config.yaml
arch: "wavenet"
model: "sound classifier"
dataset: "struck, bounced, scraped and rolled objects made by modal synthesis"
train_examples: 78125
gain_aug_db: 6
n_mels: 64
hop_length: 160
input: "log_mel"
spec_augment: false
win_length: 400
targets: ["material"]
num_classes: 6
norm: "layernorm"
depths: [10]
kernel_size: 3
stem: "single"
widths: [192]
label_smoothing: 0.2
loss: "cross_entropy"
init: "orthogonal"
residual_init: "zero_last"
optimizer: "muon"
muon_scale: "spectral"
learning_rate: 0.016
momentum: 0.95
nesterov: true
orthogonalizer: "polar_express"
adamw_lr_other_params: 0.00097
max_grad_norm: 1.0
max_steps: 23200
batch_size: 128
epochs: 38.0
lr_schedule: "linear"
final_lr_fraction: 0
warmup_steps: 2320
weight_decay: 0.007
adamw_weight_decay_other_params: 0.01
Rows from block 4, named by matrix and row number. Rows with one number belong to one channel. Each number is 128 + 24 x the weight over its row's rms, rounded and kept within 0 to 255. All counts start at 0. After the name is the row's rms in percent of the matrix's.
# filt: filter width-3 conv, dilation 16 (model.blocks.4.filt.weight, 192x192x3), inputs 168-191, a 3 kernel for each
# gate: gate width-3 conv, dilation 16 (model.blocks.4.gate.weight, 192x192x3), inputs 168-191, a 3 kernel for each
filt.72 102 [118 156 107 109 142 125 113 160 119 143 171 134  99 134 111 149 172 110 157  90 148 129 193 171 150 136 156 146 127 160 124 157 187 146 133 149  78 115 118  81 139 125 146 130 102 121 128 158 142 152  97 110 130 110  94 134 148 120 143 126 172 145 100 114 158 166 141 103 131 126 116 119]
filt.73 100 [116 111 109 119  98 103 130 146 125 104 135 120 107 107 125  96 157  94 125 156 137 121  96 121 133 147 154 139 136 155 151 139 121 147  94 118 132 168 116 140 139 114 109 134 114  77  98 144 124 116 100 149  90 112 105  98 134 148 148 107 107 142 124 108 137 134 132 140 121 112 125 140]
filt.74 092 [133 115 111 132 102 129 129 157 142  95 102 157  95 131  98 125 152  86 146 157 103 117 148 138  90 128 147 152 128 120 148 127 138 189 138 132 171 111  94 103 165 108 142 125 168  89 117 155 143 154 145 110 127 132 149 167 125 132 130 111 108 107 112 116 162 149  95 130 107 110 134 100]
filt.75 101 [119 124 160 170 115 122 173 158 146 162 132  88 154 108  81 149 125 107 123 132 135 104 116 122 146 131 137 153 117 124 128 111 147 157 129  88  94 116 196 130 143 130  93 133 168 171 118 137 120 120 136  99 126 126 147 130  86 124 155 115 115 111 118 156 124  88 151 137 120 132 121 103]
filt.76 099 [112 130 108 139 106 136 123 127 143  96 124 144  96 109 160  77 126 125 130 102  95 139  95 156 167 132  85 134 108 145 134 151 136 119  55 144 114 154  75 144 131 131 102 134 118 124 158 146 129 115 136  98 104 161 132  77 105 147 105 114 144 133 112 149  98 121 168 115 118  78 126  84]
filt.77 096 [107 126 143  95 154 143 130 135 151 152  85 106 167 110 128 177  85 113 140 129 129  67 176 153 130 152 130 116 130 112 109 127 127 119 150 163 104 127 171 115 126 117  95 107 153 141 127 145 124 170 123 133 147 133 132  89 144  75 165 125 118 102 135 124 136 114 139 151  96 138 101 147]
filt.78 098 [113 107 189 118 186 133 132 127 106 143 123 119 141 128 162 124 133 124  83 124 117 145 158  50 114 126 133 169 139 158 109 130 154 129 116 125  85 141 144  98 125  93 102  82 149 138 152  97 119  98 130 157 160  73 143 163 168 121 109 114 125 132 160  84 151 112 107 126 131 112 137 130]
filt.79 101 [ 82 163  49 112 114 142  78 138 120  95 108 109  77 136 113 116  92 121 126 104 166 134 149 109 126  95 124 101 169 109 129 115 123 141 147 100 131  99 118 157  84 157 130 101 181 152 172 122 129 113 155 103 162 126 128 138 143 125 123 118 127  95 138 114 135 130 150 119 125 118 127 132]
filt.80 099 [105 150 152 127  96 113 142 127 144 143 142 150  89 126 135  86 170 130 134 167 136 159 123  97 151 129 131 162 150 138 152 104 105 113 152 152 173 122 101 133 109 135  74 130 115 101 140 128  94  97 146 100 106 107  94 122 147 145 134 112 116 110 140 142 106 164 122 101 126 170  87 133]
filt.81 101 [141  98  58 117 149 161 157 150 126 133 158 108 114 150 159 136 128 118 134 132 149  92 138 175 133 107 129 146 129 141 100  99 124 153 118  70 152 128 142 120  73 115 145 129 137 148  90 165 157 131 154 132 146 123 127 117 119 126 141 111 114 127 144 164 109 120 117 108 185 113 157 136]
filt.82 100 [113 159 114 102 113 135 173 131 134 125  97 115  98  75 132 124 136 114 134 146 155 119 111 144 137 141 110 135 146 119 117 160 134 140 164 130 173 138 123 131 124 133 117  75 108 146 112 114 144 132 185 129 144 138 124 107 160 110 120  69 139 130 137 140  79 102 115 135 150 140 103 121]
filt.83 098 [136 103 112 137 138 143 120 131 144 145 161  95 102 126 136 198 118 120 113  73 127  71 107  93 123 114 140 137 153 127 125 124 124 132 134 120 103  99 125  96 127 138 117 173 119 109 112 142 118 128 133 131 127 103 116 144 115 144 133 106 147 123 101 146 155 100  96  96 125 113 132 104]
filt.84 099 [150 103 105 159 165 152  79 150 119 111 186 117 144 122 143 105 144 111 157 128 148 135 119 124 168 115 138 132 148 114  95 139 132 164 119  98 125 134 121 121 138 165 161 122 105  88  76  98 122 124 110  82  92 116 140 152 144 126 121 158 157  93 123 133 132 128 121 139 102 150 121 135]
filt.85 093 [108 102 143 104 127 129 141 100  97 111 129 134 121 133 126 164 124 139 155 139 139 141 110  55 100 135 136 143 130 134 142 161 133 152 132 125  97 121 214 127 110  83 140 143 140 125 114 122 123 159 108 162 127 147 157 120 116 136 123  92 117 150 104 132 125 134 164 152 148 145 129 131]
filt.86 100 [186 117 129 116 125 133 116 138 149  93 145 134 123 133 107 121 116 122  98 110 120 111 134 135 124 165 171 133 168 148 146  85 163 149 116 127  59 138 134 112 126 127 133 127 136 129 130  88 128 140 131 119  85 138  96 120 106 112 127 153 140 120 124 123 131 123 115 152 151 132  88 139]
filt.87 100 [150 128 145 120  85 148 159 171 136  63  72 143 127 154 141 148 114 137 197 143 130 155 148 134 145 140 169 127 112 120 106 162 113 121 146 115 127 136 107 156 125 137 131 141 107  95 112 138 144 111 113 155 174 165 122 160 137 143 122 108 110 101 149 124 117 127 185 154 132 187 157 113]
filt.88 097 [138 139 121 125  99 146 143 136 167 153 168 110 118 114 129 138 164 133 145 104 134 127 104 114 140 150 129 100 112 146 177 161 165 132  91 123 103 114 151 140 142 103 128 123 134 172 137  81 124 137 166 120 102 126 104 112 129 129 129 157 126  94 147  81 119 173 107  96 174 128 117 124]
filt.89 095 [186 151 106 147 123 113 125  92 133 121 175 101 143 131 121 135 135 126 139 114 157 152 115 115 122 119  98 141 131 151 117 101 145  91 179 141 140 107 116 126 138  95 120  88 181 155 149 129 140 154 138 111 137 169  91  99 125  77 131 135 106 131 168 138  78 176 140 129 137 130 106 146]
filt.90 098 [159 133 107 145 137 131 150 163 140 106 152 150 116 159 156 135 145 120 123 147  95 110 150  65 117 140 162 104 157 131 194 107 170 108 134  86 144 146 100 142 162 140 106 124 132 103 166 107 128  52 155  63 148 124 104 112 104 150 108 179 172 168 128  91 124 132 131 138 111 129  90 152]
filt.91 101 [127  94 135 129  91 127 104 149  83  60  99 135  99 112 148 136 116 130 105 118 104  61 189 123 148 134 124 140 116 128 111 146 147 126  93 101 176 110 123 118 161 106 144  99 121 118 117 152 140 165 124  90 133 141 115 107 151 136 145 105 118 186 103 102 164 153 154 123 130  90 131 152]
filt.92 104 [123 123  92 106 157  85 144 171 145 108 108 136  96 127 109 102 119 142 116 140 126  96 117 120 105 114 115 105 127 123 122 101 115 169 179 135 120 150 164 123 157 142 135 123 154 139 174 147 138 116 107 126 155 165 100 150 106 118 132 147 115 132 131  89 129 135 132  96 132 141  83 131]
filt.93 106 [114  81  98 152 158 111 130 130 122 124 128 147 101  98 127 141 112 145 159 158 111 112 170  94 131 149 138 142 128 166  87 141  92 124 103 132 131 135  99 127 103 142 131 122 131 104 117 185  97 126 115 135 105 167 142 126 124 120 164 106  78 137 152 105 127 149  94 102 139 135 118 103]
filt.94 098 [141 186 106 120 121 162 141 116 120 154 161 109 158  92 126 147 156 100 149 131 155 146  90  98 123 159 104 124 174 102 103 138 158 155 106 135 136  99 108 142 165 118 132 127  98 186 140 124 114 125 124 157 172 165 114 133 134 167 142 125  97 126 125 170  58 134 135 133 102 127 103 136]
filt.95 097 [151 169 146 145 136  85 140 121 120 135 130 151 143 142 107 162 106 130 114 134 116  83  92 133 120 122 134 123 140 113 154 115 106 137 108  85 151 141  99 170 135 118 167  99 140  59 141  90  86 138  93 126 101 139 116  77 148 139 141  99 110 142 148 129  94 154 134 133 120 117 146 104]
filt.96 100 [133 142 139 148 155 138 102  84 152 141  96 138  93  98 134 112  98 137 159 101 118 127 130 154 193 125 179 103 144 117 108 113  83 113 132  95 132 135 188 132 125 114 155  86 127 134 152 109 130 161  87 161 124 111 148 152 126 126 141 120 157 119  94 126 107 145 143 139 119  72 122  89]
filt.97 100 [108 163 138 124 174 139 174 113  98 155 122 124 116 165 124 124 141  84 146 128 147 128 106 160 129 139 113  98 129 113 103 127 131 151 120 178 123 138 160 106 159  77 161 147 128 130 110 109 110 157 128 115 121 156 175 109 108 164 152  79 143 140 128 152 152 119 161 138 112 129 128 126]
filt.98 100 [168 102 103 111 141 149  85 111 171  97 131 120 164 120 123 113 136 156 158 134 157 165 207 120 156 132 105 149 117 101 121 127 131 106  99 142 131  98 136 138 132  96 101 122 116  96 118 132  83 135 181 149 164 141 154 161 152 159 146 115 137 162 115 108 163 126 146 123 126 124 128 126]
filt.99 097 [111 133 147 135 114 137 195 148 175 141 130 112 128  68 123  85 126 122 160 114 141 135 146 165 161 142 106 101 111 115 117 142 138 108 125 141 144 104 107 112 173 118 131 105 102 170 106 120 166 122 156 158 111 122 104 113 114 142 163 150 138 131 161  89 120 158 176 112 145 103 141 121]
filt.100 101 [145 109 151 157 130 124 118 127 132 142 125 108 123 145 151 129 154 142 124 161 105  98 178 164 135 124  93  99 136 144 131 127 104 101 127 125 168 117 158 136 132 116 114 120 122 107 148  89 139 150 143 131 126 137  72 162 156  96  96  91 126 128 138 133 151 159 149 112 104 126 140 154]
filt.101 105 [149 134 149  91 178 114 177 168 126 121 108 112 141 150 141 129  75 148 129 130 151 158 120  95 148 150 127 120 124 174  96 121 115 135 149 140 124 104 164 154 145 115  63 126 162 147 105 110 135 148 106 181 181 111 154 123 108 124 138 161 128  81 124 151  97 162 103 123 157 131 176 119]
filt.102 101 [111 132 113 135 105 146 105 121  87 163 153 135 165 158 108 102 139 123 138 132 144 125  85 139 120 137 146 123 124 121 147  94 124 160  98 123 144 164  76 128 105 147 144 173 171 172 165 107 116 123 143 158 121 142 146  98 144 175 146 126 168 135 135 158 154  97 127 140 149 133 165 145]
filt.103 097 [163 124 118 117 127 111 110 108 128  95 112 131  99 110 132 103 133 141  86 142 175 108  83 184 121 119 148 122  99 151 148 131 132 109 132 109 129 153 120 124 127 151 120 107 138 114 126 129 124  80 101 120 108 130 116 140 135  72 100 134  90 122 142 121 100 146 121 107 142 148 132 126]
filt.104 101 [158 131 138 149 126 101 148 125 105 130  64 147 149 113 156 126 150 133 129 153  88 144 176  83 182 119 159 125 161 127 153 151 126  90 134 152 129 103 113 139 126 106 166 109 143 157 122 146 125  86 116 113 179  98 120 150 160 118 106 141 184  77 145 138 111 136 126 119 106 113 155 137]
filt.105 102 [ 88 147 140 147 119  85 128 149 132 133 145  99 100 138 103  95 140  93 127 187  86 160 190 107 172 106 119 139 154 144 175 134 142  56 136 130 117 163 155  98 160 129  87  91 129 118 119 149 129  91  95 158  91 122 154 139 127 110 128 146 106 147  76 119 107 146  96 117  98 123 143 125]
filt.106 099 [106 149 146 135 111 140 159 122 150 118 126 119 177  84 142 145 114 124 118  98 139 113 101 162 185 129 146 126  99 128 167 150 120  80  93 130 134 125 155  83  84 128 144  81  87 135 142 128 183 133 123 126 114 121 142 140 146 123 146  69 108 128 128 135 142 116 124 130 124 109 139 142]
filt.107 101 [159 168  55 162  81  95 113 119 137 103 145 125 149 104 133 126 172 154 161 139 124 122 152 132 125 128 132 113 146 143  86 167 154 143  94 116 202 116  88 154 126 125 169 119 144 117  99 135 157  92 134 103 136  95 140 113 114 153 130 146 162 101 143 105  87  85 120  88 143 150 143 128]
filt.155 101 [155 127 106 108  88 142 148 107 149 149 118 166 139 101 161 154 143 136 121 108 117 121 135 105 121 151 164 133 164 120 138 150 137  98  58 133 106 117 133 143 182  83 123  91  95 177 140  89 126  79  93 161 117 107 104 138 127  78 153 164 135 154 170 122  96 135 150 126 138  97  89 181]
filt.156 098 [ 89 120 110 124 143  89 172 147 128 152 133 136 181 127 104 126 121 109 137 120 147  85 180 127 145 135 161  97 140 138 167 138 159  63 135 144 101 146  97 156 134 127  96 162  78  97 141  84  96 100 125 142 103 155 120 110 158 177 109 112 110 159 122 140 145  88 120 136  89 142 116 159]
filt.157 096 [141 187 154 113  82 157 126 172 104 161 135 107 169 132 138 139 196 132  84 151 175 135 134 170 135 136 134 147 128 169 138 190 187 130  88 153  90 142 114 123 134  78 158 157  92  86  94 141 179 106 124  81 123 122 115 137 143 126 127 145 125 135 205 156 111  90 128 160 140 134 103 125]
filt.158 105 [ 90 122 119 176 114 109 104 172 156 149  77 126 122 105 148 146  92 143 174 125 126 172 135 160 132  89 138 108 141 142  89 136 153  92 166 117 115 134 137 121 134 119 156  93 137 158 153 125 163 114 145 155 122 121 141 155 145 130 110 135 113 141 138 151 138 135 123 127 111 157 113 148]
filt.159 099 [132  99 127 100 143 127 124 126  97 153 129 145 138 144 115 173 150 117  87 128 106  99 146  95 116  97 127 169 148 113 112  94 134 100 150 189 156 141 112 123 124 119 144 143 134 145 112 157 103 154 118  85  87 147 119 107 142 122 156 143 154 136 123 111 143 101 125  99 110 136 115 131]
filt.160 101 [125 130 113 105 144 128 123 129 100 120 153  91 126 120 132 116 156 143 102 134 112 105 150 182 117 137 130 128 138 111 132 137 122 149 139 104 120 117 134 119 121 139 144 201 176 150 133 128 142 110 114 119 111 123 161 148 156 148 132 130 146 125 148 167 140 149  87 110 135 113 114 138]
filt.161 098 [130 169 121 113 122 154 142  98 167  68 135 127 142 132 142  92 171 139 134 116 152 116  88 172 103 150 136 130 113 122  88 119 113 166 114 160 139 164  95 130 138 137 132 109 142 170 103 127 143 157 129 127 109 124  93 126 132 132 125  87  79 104  91 132 109  99 114 112 122  93 114 128]
filt.162 104 [112 127 113 152 137 131 146  85 147 135 115 139  81 108 139 104 112 171 155 113 170 169 121 167 124 119 133 117 132 151 153 126 147 122 163 122 134 136  87 136 152 104 114 116 105 140 142 127 107 147  94 122 185 125 123 105 133 175 136 122 132 144  91 131  84 124 123 148 134  86 144 162]
filt.163 099 [149 126 132 136 152  89 116 128 147 151  81 128 146 112 148 145 125 134 145 124 131 113 125 146 142 115 130 128 140 102 193 134  75 115 117 138 117 117 152 129 118 141 118 120 109 114 112 152  91 142 131 142 111 120 149 130 131 105 121 159 146 107 130 126 107 113 130 111 134 161 105 182]
filt.164 096 [127 166 174 159 147 141 109 165 102 157  94 129 109  90 120 104 127 171 155 142  94 125 109  95  82  80 132 123 132  82 125 146 130 153 136 125 118 167 123 116  94 135  84 133 154 165 102 138 112 145 133 149 114 102 112 113 134 134 149 152 141 102 151 140 127 133 127 149 123  66 105 122]
gate.72 102 [111 135 103  87 122 140 152 101 140 115 152  96 100 109 175 139 160 122 113  74 113 104 116 198 141 124 133 140 141 116  99 108 107 153 119 143 118 156  86 162 144 141 164 108 123 153 126  96 142 112 142  82 163 142 150 132 105 160 128 140 111 127 119  92 115 136 162 153 143 146 141 120]
gate.73 097 [ 90 106 103 152 166 126  79 124 108 162 146 158  98 127 123 130 147 124  84 148 119 150 123 112 116  98 138 135 145 146  94 135 126  89  86 135 128  85  94 135  97 131 116 100 125 141 161 139 154 111  94 140 110 125 154 126 141 142 150 151 112 152 108 139 138 169 133 126 111 130  56 102]
gate.74 102 [128  87 148 122  94 101 141 136 110 139 138 120 160 101 124 125 131 146 150 123 107 169 106  85 141 130 160 145 137 147 112 147 117 119 121 125 146 104 125 136 137 155  86 129 113 122 147  94 168 125 144 148 175 145 166 121 110 148 125 110 162 110 115 132 138 147 141 133 133 140 105  99]
gate.75 100 [ 86 141 150 123 125  95 183 130 132 119 120 128 139 161 119 112  82 117 114 135 169  90 180 122 163 151 103 144 110 120 148 100 132  87  98 160 122 171 109 118 107 130 182 141 132 101 118 130 180 153 126  82 155 129  74 133 129 148 116 117 104 160 130 158 130 120 166 124  97  95 129 114]
gate.76 100 [113 141 112 143 164 134 103 114 124 132 127 148 118 133 140 140 125 130 171 145 156 114 138  88  94 124 144  60  88 147 116 141 130  95  92  85 122 152 162 120  92 118 129 140 134 128 120 113 101 137 129 101 180 111 173 116 123 195 131 111 142 129 116 154  89 126 130 111 127 125 141 169]
gate.77 097 [125 115  93 151 119 116 197 102 128 131 135 115 150 104 135 118 170 131 140 137 104 138 118 101 157  88 114 158 174  66 119 160 127 136 111  94  89 134 164 129 152 126 117  99 119 122 118  93 124 121 118 150 163 149 157 140 150  82 141 136 127 140 118 173  94 142 140 137 145 131 121 162]
gate.78 098 [138  99  88  91 118 124 139 142 105 138 147 152  87 110  93 122 157 114 168 125 154 139 162  62 140 148 129 127 177 171 120 118 162  94 110 135 127 129 162 157 156 142 133 122 147 107 163 138 124 120 101 149 161 104 158 107 115 177 142 111 169 155 111  64 119 126 147 136 112 137 132 136]
gate.79 103 [125 144  99 103 126 108 165 110 131 114 100 113 145  91 131 115 141 103 116 128 140 167  63 150 145 134 161 109 130 128 111 147 128 114 147 181  93 155 210 161 145 132 128 136 108 159  90 115 127  61  81 116 103 111 113 146 144  97 142 123  89  92 127 123  82  79 116 121  90 110 129 152]
gate.80 100 [150 165 107 139 103 132  94 121 110 154 169 154 131 157 123 120 140 125  87 155 123 117 130 124 125  83 107 168 105  91 152 126  98 147 141 128 113 127 129 183  96 129 162 135 133 120 101 162 133 130 126  92 124 140  93 106 174 128  95 154 125 102 100 124  85 161 105 126 102  94 142  96]
gate.81 101 [134 130 118 102 119  71 147 147  95 139 119 131 164 142 138 106 111 180 124 133 152 106  98  91 145 150  86 157 114 138  88 165  83 146 117 116 141 149 114 142 100 160 130 108 157 119 116 126 145  81 154 106 143  94 124 140 140 113  58  83 101 128 161 162 143 127 130 122 156 120 101 121]
gate.82 095 [131 148 122 113 103 142 108 151 116 112 125 130 189 107 160 146 158 131 147 120 114 124 103 154 127  88 121  98 124 136 113 191 111 189 130 127 137 167  99 117 134 102 112 116 146 108 107 107 121 156 138 127 157 118  99 135 139 146 108 160 104 119 153 122 137  98 140 120 124 162  72 156]
gate.83 103 [156 129 131 118 158 113 107 106 137 156 105 131 138 126 130 136  86 101 122 128  98  79 138  85 130 106 171 147 144 139 101 107 100 138 105 139 100  91 110 123  84 177 119 155 141 183 130 150 143 154 111 112 128 135  99 105 147 125 128 162  93 152 136 133  98 147 112 141 110 141 112  98]
gate.84 099 [145 123 145 145 122  94  86 116  88  79 103 115 145 109  96 125 152 135 153 142 123 149 166 136 107 116 117 115 116 140 147 161 115 142  91 143 137 149 145 126 142 131  62 167  90 126 121  73 113 118 134  98 122  99  97 119 112 138 124 119 103 139 109 173 142 111 126 122 101  90 148 106]
gate.85 099 [134 129 100 117 151  91 103  97 148 128 134 100 100 149 123 134 148 155 132 122 146 145 136 138  60  79  95 143 103 141 146 109 108 167 145 117 149 105 101 115 117 114 118 170 106 120 116  70 121 103 157  71 114 123 119 116  84 127 130 105  90  99 157 142 120 138 144 135 146 152 146 190]
gate.86 095 [149  93 110 103 121 155 102 111 130 102 112 108 118 127 120 120 123 149 130 166 169 150 129 173 182 133 113 119 131 123 168  78 111 108 128 105 108 141 100 139 114 125 113 147  96 113 137 101  77 116 153 141 161 141 158 121  99 123 138 131 119  96 135 104 127 136 116 154 145 110 129 119]
gate.87 095 [130 109 112 109 161  98 146  84  90 142 114  63 146 115 109 139 134 112 124 155 127 169  55 104 133 127 129 133 134  97 158 155  96  92 144  97 132  98 105 126  90 144 129 112 159 117 146 139 118 116 144  79 123 124 132 135 110 129 136 133 105 128 149 114  92 159 114  86 135 175 120 100]
gate.88 096 [134 134  97  91 153 134 152 121 105 154 137 118 154 176 108 160 142 125 127 131 123 154 149  59  80 142 117 158 164 125 102  98 137 141 131  98 109 149 148 122 150 164  87 132 121 112 124  96 125 158 101 170 105 146 141 126 133 133 149 128 148 131 123 134 149 126 148 126 142 154 112 172]
gate.89 100 [108 125 136  92 134 154 123 143 142 161  89 123 117  99 129 178  88 153 146 135 126  98 154 100 130 125 135  99  86 122 100 153 129 145 155  75 128 110 114  97 131 118 171  99 134 156 145 113 155 112  98 114 157 120 110 151  95  96 107 113  80 131 155 138 151  80 130 111 143 148 118 177]
gate.90 100 [162 122 144 109 138 125 122 111  94 133 166  73 160 144 139 138 137 106 124 107 134 104  86 165 132 154 179 116 192 134  94 128 150 112 145 103 133 108  78 144 126 121 141 137 133 105 109 127 120 164 105 149 125 108 148  85 147 143 130 113 140 139 123 122 124 114 128  77 161 134 102 111]
gate.91 099 [160 153 132 122  92 106 129  84 141 111 159 176  86 132 116 101 154 131 101 142 136  90 146 120 148 169 165 157 110 151 151 131 132 114  90  90 143 119 113 110 114 127 135 119 119 100 177 161 140 131 129 117 146  95 125 171 158 101 184  92 136 144 100 106 120 154 147  91 114 106 155 131]
gate.92 097 [128 136 140 129 154  51 123 121 126  91 157 184 118 117 150 114 128 154 158 165 104 117 108 121 123 141 142  96 149 109 153 175 147 143  97  97 123 135 116 143 125 130 108 116 140  81 104 155 137 144 128 103 143 108 108 164 174 138 149 116 146 117 132  97  59 131 111 125 105 121 132 142]
gate.93 103 [137  99 159 142 169 130 165 120 118  98 144 139 187 103 149 123 152  78 111 113  88 134 156 107 129 133 131 155 103 139 134 181 130  87  80 124  72 121 148 136 112 134 130 120 129 103 113  99 125  99 144 182 107 150 129 120 132  94 121 141 137 111 134 103 135 108 112 117 124 132 120 186]
gate.94 097 [149 125 152 122 166 106 104 108 119 104 155 103  98 151 117 117 143 125  86 132 125 128 123 122 105  94 133 156  97 123 106 165 133 162 125 160 129 117  85 102  99 123 159 109 122 110 127 137 185  96 132 113 126 133 139 102 164 139 131 128 135 155 124 166 132 151 121 125 123 133 120  84]
gate.95 103 [132 104 136 112 130 131 132 100  83 162 148 122 130 106 143 123 131 137  93 163 118 130 145 126 156 133 123 133 123 159 182 104 130  89 131 107 122 146 132 112 158 131 111 150 108  87 176 101 112 133 123 109 104 119 143 164 101  87 122 208 127 120 131 112 144 164 114 108 139 107 167 108]
gate.96 099 [116 113 107 120 154 150 120 123 129 114 132 128 116 117 119 118 161 112 133 133 145 153  86 124 116 122 109 109 113 136 128 111  96 143 160 157 116 111 149 166 135 105 135 153 108 143 136 162 113 149 121 156 134 152 123 142 142 114 111 130 119 125 137 136 130 172 153  87 135 133 152 111]
gate.97 101 [134 131  73 115 116 156 131  77 117 133 131 117  79  89 163 144 141 135 159 148 179 134  96 160 143 134  96 137 137 143 157 116 120 119 153 149 191 117  80 121  90 107 143 129 101 106 115 154 119 103 110  87 140 163 114 121 132 154 108 131 133 155 121 128 127 141 166 133 112 127 108 158]
gate.98 099 [155 154  90  91 142 112 139  70 125 162 135 151 115 134 142 163 166 101  96 167 128 145 124 139 147 150 110 123 113 125 157 158 152 100  94 153 101 110 110 127 105 116 114 160 133 130 119 115 146 103 109 161 148 144  95 135 157 117 123 117 134 140 161 116 139 127 124 129 100 124 127 141]
gate.99 095 [104 105 108  97 102 177 127 127 137 117 131 122 117 123 126 122 151  98 137 128 112 128 115 104 128 161 145 142  90  91 164 121 159 146 145  98 144 157 129 106 134 103  96 147 126 129 111 146 118 138 177 130 101 170 151 145 124 150 110 103 116 170 130 142 114 112 142 102 113 131 128 133]
gate.100 098 [129 164 168 138 124 140 167 116 150 111 108 134 129 107 174 114 163 137 131 104 151 129 109 112  89 176 112  91 136 130 129 120 120 127  92 147 157 106 115 104 139 117 133 151 117 133 104 151 127 112 111 175 117 148 187 107 115  98 143  85  81 129 171 116  98 154 167 136 128 132 127 102]
gate.101 097 [103 152 144 123 152 141 147 123 104 139 126 142 106 105  91 186 134 114 109 158 103 150 137 113 141 124 134 108 114  89 106 139 154 100 156 124 112 141 138 152 125 140 126 102 139 104 151 116 137 130 123 129 161  90 169 175 130 147 158 118 156  96 131 105 100 128 120 126  92 125 116 108]
gate.102 097 [113 159 150 112 148 134  88 143 122 101 119 146 173 107 152 108 130  89 138 146 118 135 111 136 109 119 155 132 149 126  78 166 143 115 127 133 130 102 120  95 162  94 135 144 118 180 131 117 122 138  98 139 118 117 169  86 143  81 131 150 182 134 120 149  98 109 145 124 121 127 156 116]
gate.103 102 [171 136 114  63 149 123 140 154 116 160 127 134 125 122  95 181 127 128 121 112 133 102 158  94  82 127 130 151 127 143 124 142 123 131 132 157 115  73 162 139 153 121 149 132 145 148 177 114 125 123  91 111 174 145 165 153 153 124 133 141 138 125 137 110 118 141 102 121 122 105 184 158]
gate.104 101 [157 135  93 102  64 109 146 129 116 151 160 162 146 120 103 132 181 113 126 120 120  97 133  97 113 135 121 170  99 136 126 137 137 113 118 125 163 140 139 157 156 154 109 200 132 135 152  91  99 134 131 106 103 102 116 145 122 134 100 133 163 133 161 115 145 192 115 148 124 127 181 101]
gate.105 097 [124 125 144 130 163 134 100 121 110 151 100 135 115 151 122  93 128 125 156 126  86 106  83  83 168  79 139 153  92 131 101 109 111 146 113 110  87  99 126 128 124 140 125 159 140 130 128 110 166 118 138 161 129 121 106 112  99 122 146 102 129 142 117 133 142  96 121 117 135 143 133 129]
gate.106 105 [100 115 129  84 136 119  87 119  97 164 126  94 147 125 106 124 150 102 109 177 142  71 185 104 143 161 121  77 120 120 128 147 126 182 124 129 117  72 175  93 128 106 111 124 185 142 127  81 113 107  82 100 137 143 143 157 118 179 127 106  96  92 164 156 110 152 115 105 123 133 145 106]
gate.107 101 [103 180 122 131 107 103 155 117 117  93  92 137 122 124 110  82 141 150  85 126 132 149 104 147 148 123  85 131  98  99 160 122  96  99 135 144 125 139 136 162  99 137 176 121 133 116 122 104 141 125 120 211 137 139 119 141 124 140 101 121 103  99 126 120 146 123 133  98 120 140  96 130]
gate.155 097 [118 114 132 146  90  94 119  95 123 170 114 114 116 132 130 122 172 148 148 126 155 114  92 154 129 112 138 121 116 175 164 143 143  92 145 160 145 144 188  75 122 152 112 144 130 102 166 141 125 136  87 130  96 132 183 188 127 119 131 144 135 154 126 181 169 184 107 119 118 105 137 110]
gate.156 100 [116 145 197 126 113 141 117 136 114 110  91 132 137 133 143 135 116 123 122 122 139 128 159 120 107 120 141 148 141 141 145 118  97 139  81 175  84 152 116 118 121 125 106 175 110 149 104 143 124 146 133 119 144 133 178 155 141 115 147 113 136 192 151 117 143 117 122  99 103 172 164 143]
gate.157 098 [109  94 144 101 135 111 110 135 135 124 123 129 118 116 120 121 100 115 129 126  99 141 126 110 133 126 180 149 142 151 156 162 186 185  90 123  86 145 122 126 120 144 131 110 151 126 117  97 136 123 100 121 150  73 145 163 110 126  85 149 125  96  98 164 149 110 105 131 130 150 142 119]
gate.158 099 [ 57 143  96 119 111 136 114 116 107 171 137 149 137  92  98 138  99 149 135 100 125 146  89 109 113 140 131 120 140 114  78 119 101 144 104 118 109 136 172 102 146 155 119 144 198 102 136 101  94 161 142 114 146  79  95 127  89 126 139 116 163 125  81 136 124 149 138 130 135 138 128  89]
gate.159 099 [134 120 100  97 146 102  85 143 155 123 135 162  96 126 100 131 144 136 169 150 116 152 163 150 150 125 163 144  95 152 101 107 170 181 120 132 117 141  78  92 166 110 128 157 155 142 134 138 151 113 129 148 125 114 113 159 154 126 142 165 118 154 123 121 123 157 134 159 125 125 140 113]
gate.160 097 [181 152 162  89 138 142  91 149 138 144 122 138 120 165 152 108 137 154 140 166 140 132 145 118  95 155 135 145 126 111 121 146  83 135 128 150  96  80 170 102 132 160 126 169 125 146 104 171 132 128 137 139 207 132 114 127 115  84 105 133 117 149 118 178 120 173 101 120  87 140 203 164]
gate.161 098 [110 137 177 114  65 148 102 110 143 173 133 146 120 133 129 164 105 122 135 135 106 155 167  81 127  97 175 149 138  84  97 120 130  93 140 143 129 162 159  90  91 153 169 147 114  93 148 115 131 113 151 117 142 129 141 161 124 181 115  80 133 156 117 136 154 101 140  97  64  95  80 155]
gate.162 097 [146 143 110 108 138 115  91 156 108 120 152  92 151 125 143 107 187 122 138 141 147 160  94 143 152 110 144  83 132 160  85 160 129 154 147 138 137 135 118 100 110 126 109 108 110 136  82 149 148 131  94 141  85 134 169  77 122 106 175 120 100 165 106 146 145 144 136 150 120 116 150 138]
gate.163 105 [119 121 142 107 156 117 148  95 133 157 152 138 136 133 121 158 147 142 133 160  77 173 121 137 119 122 126 134 135 108 100 148  76 135 146 140  93 149 143 123 127 126 125 129 142 178 137 156 137  89  86 146 169 123  71 191 155 138 143 108 133 128 130 150 121 135 118 131 145 123 115 118]
gate.164 100 [114  97 120 147 160 116 122  81 156 153 123  96  88 103 124 143 144 107 131 106 120 114 100 115 109  70 132 168 115 169 117 116 129 163 112 181 144 121  82 112 108 114 114 157  92 136 142 127 119 183 171 130 110 137 136 124 128 130 153 128 122 165  82 138 155 174 150 121 119 103 139 125]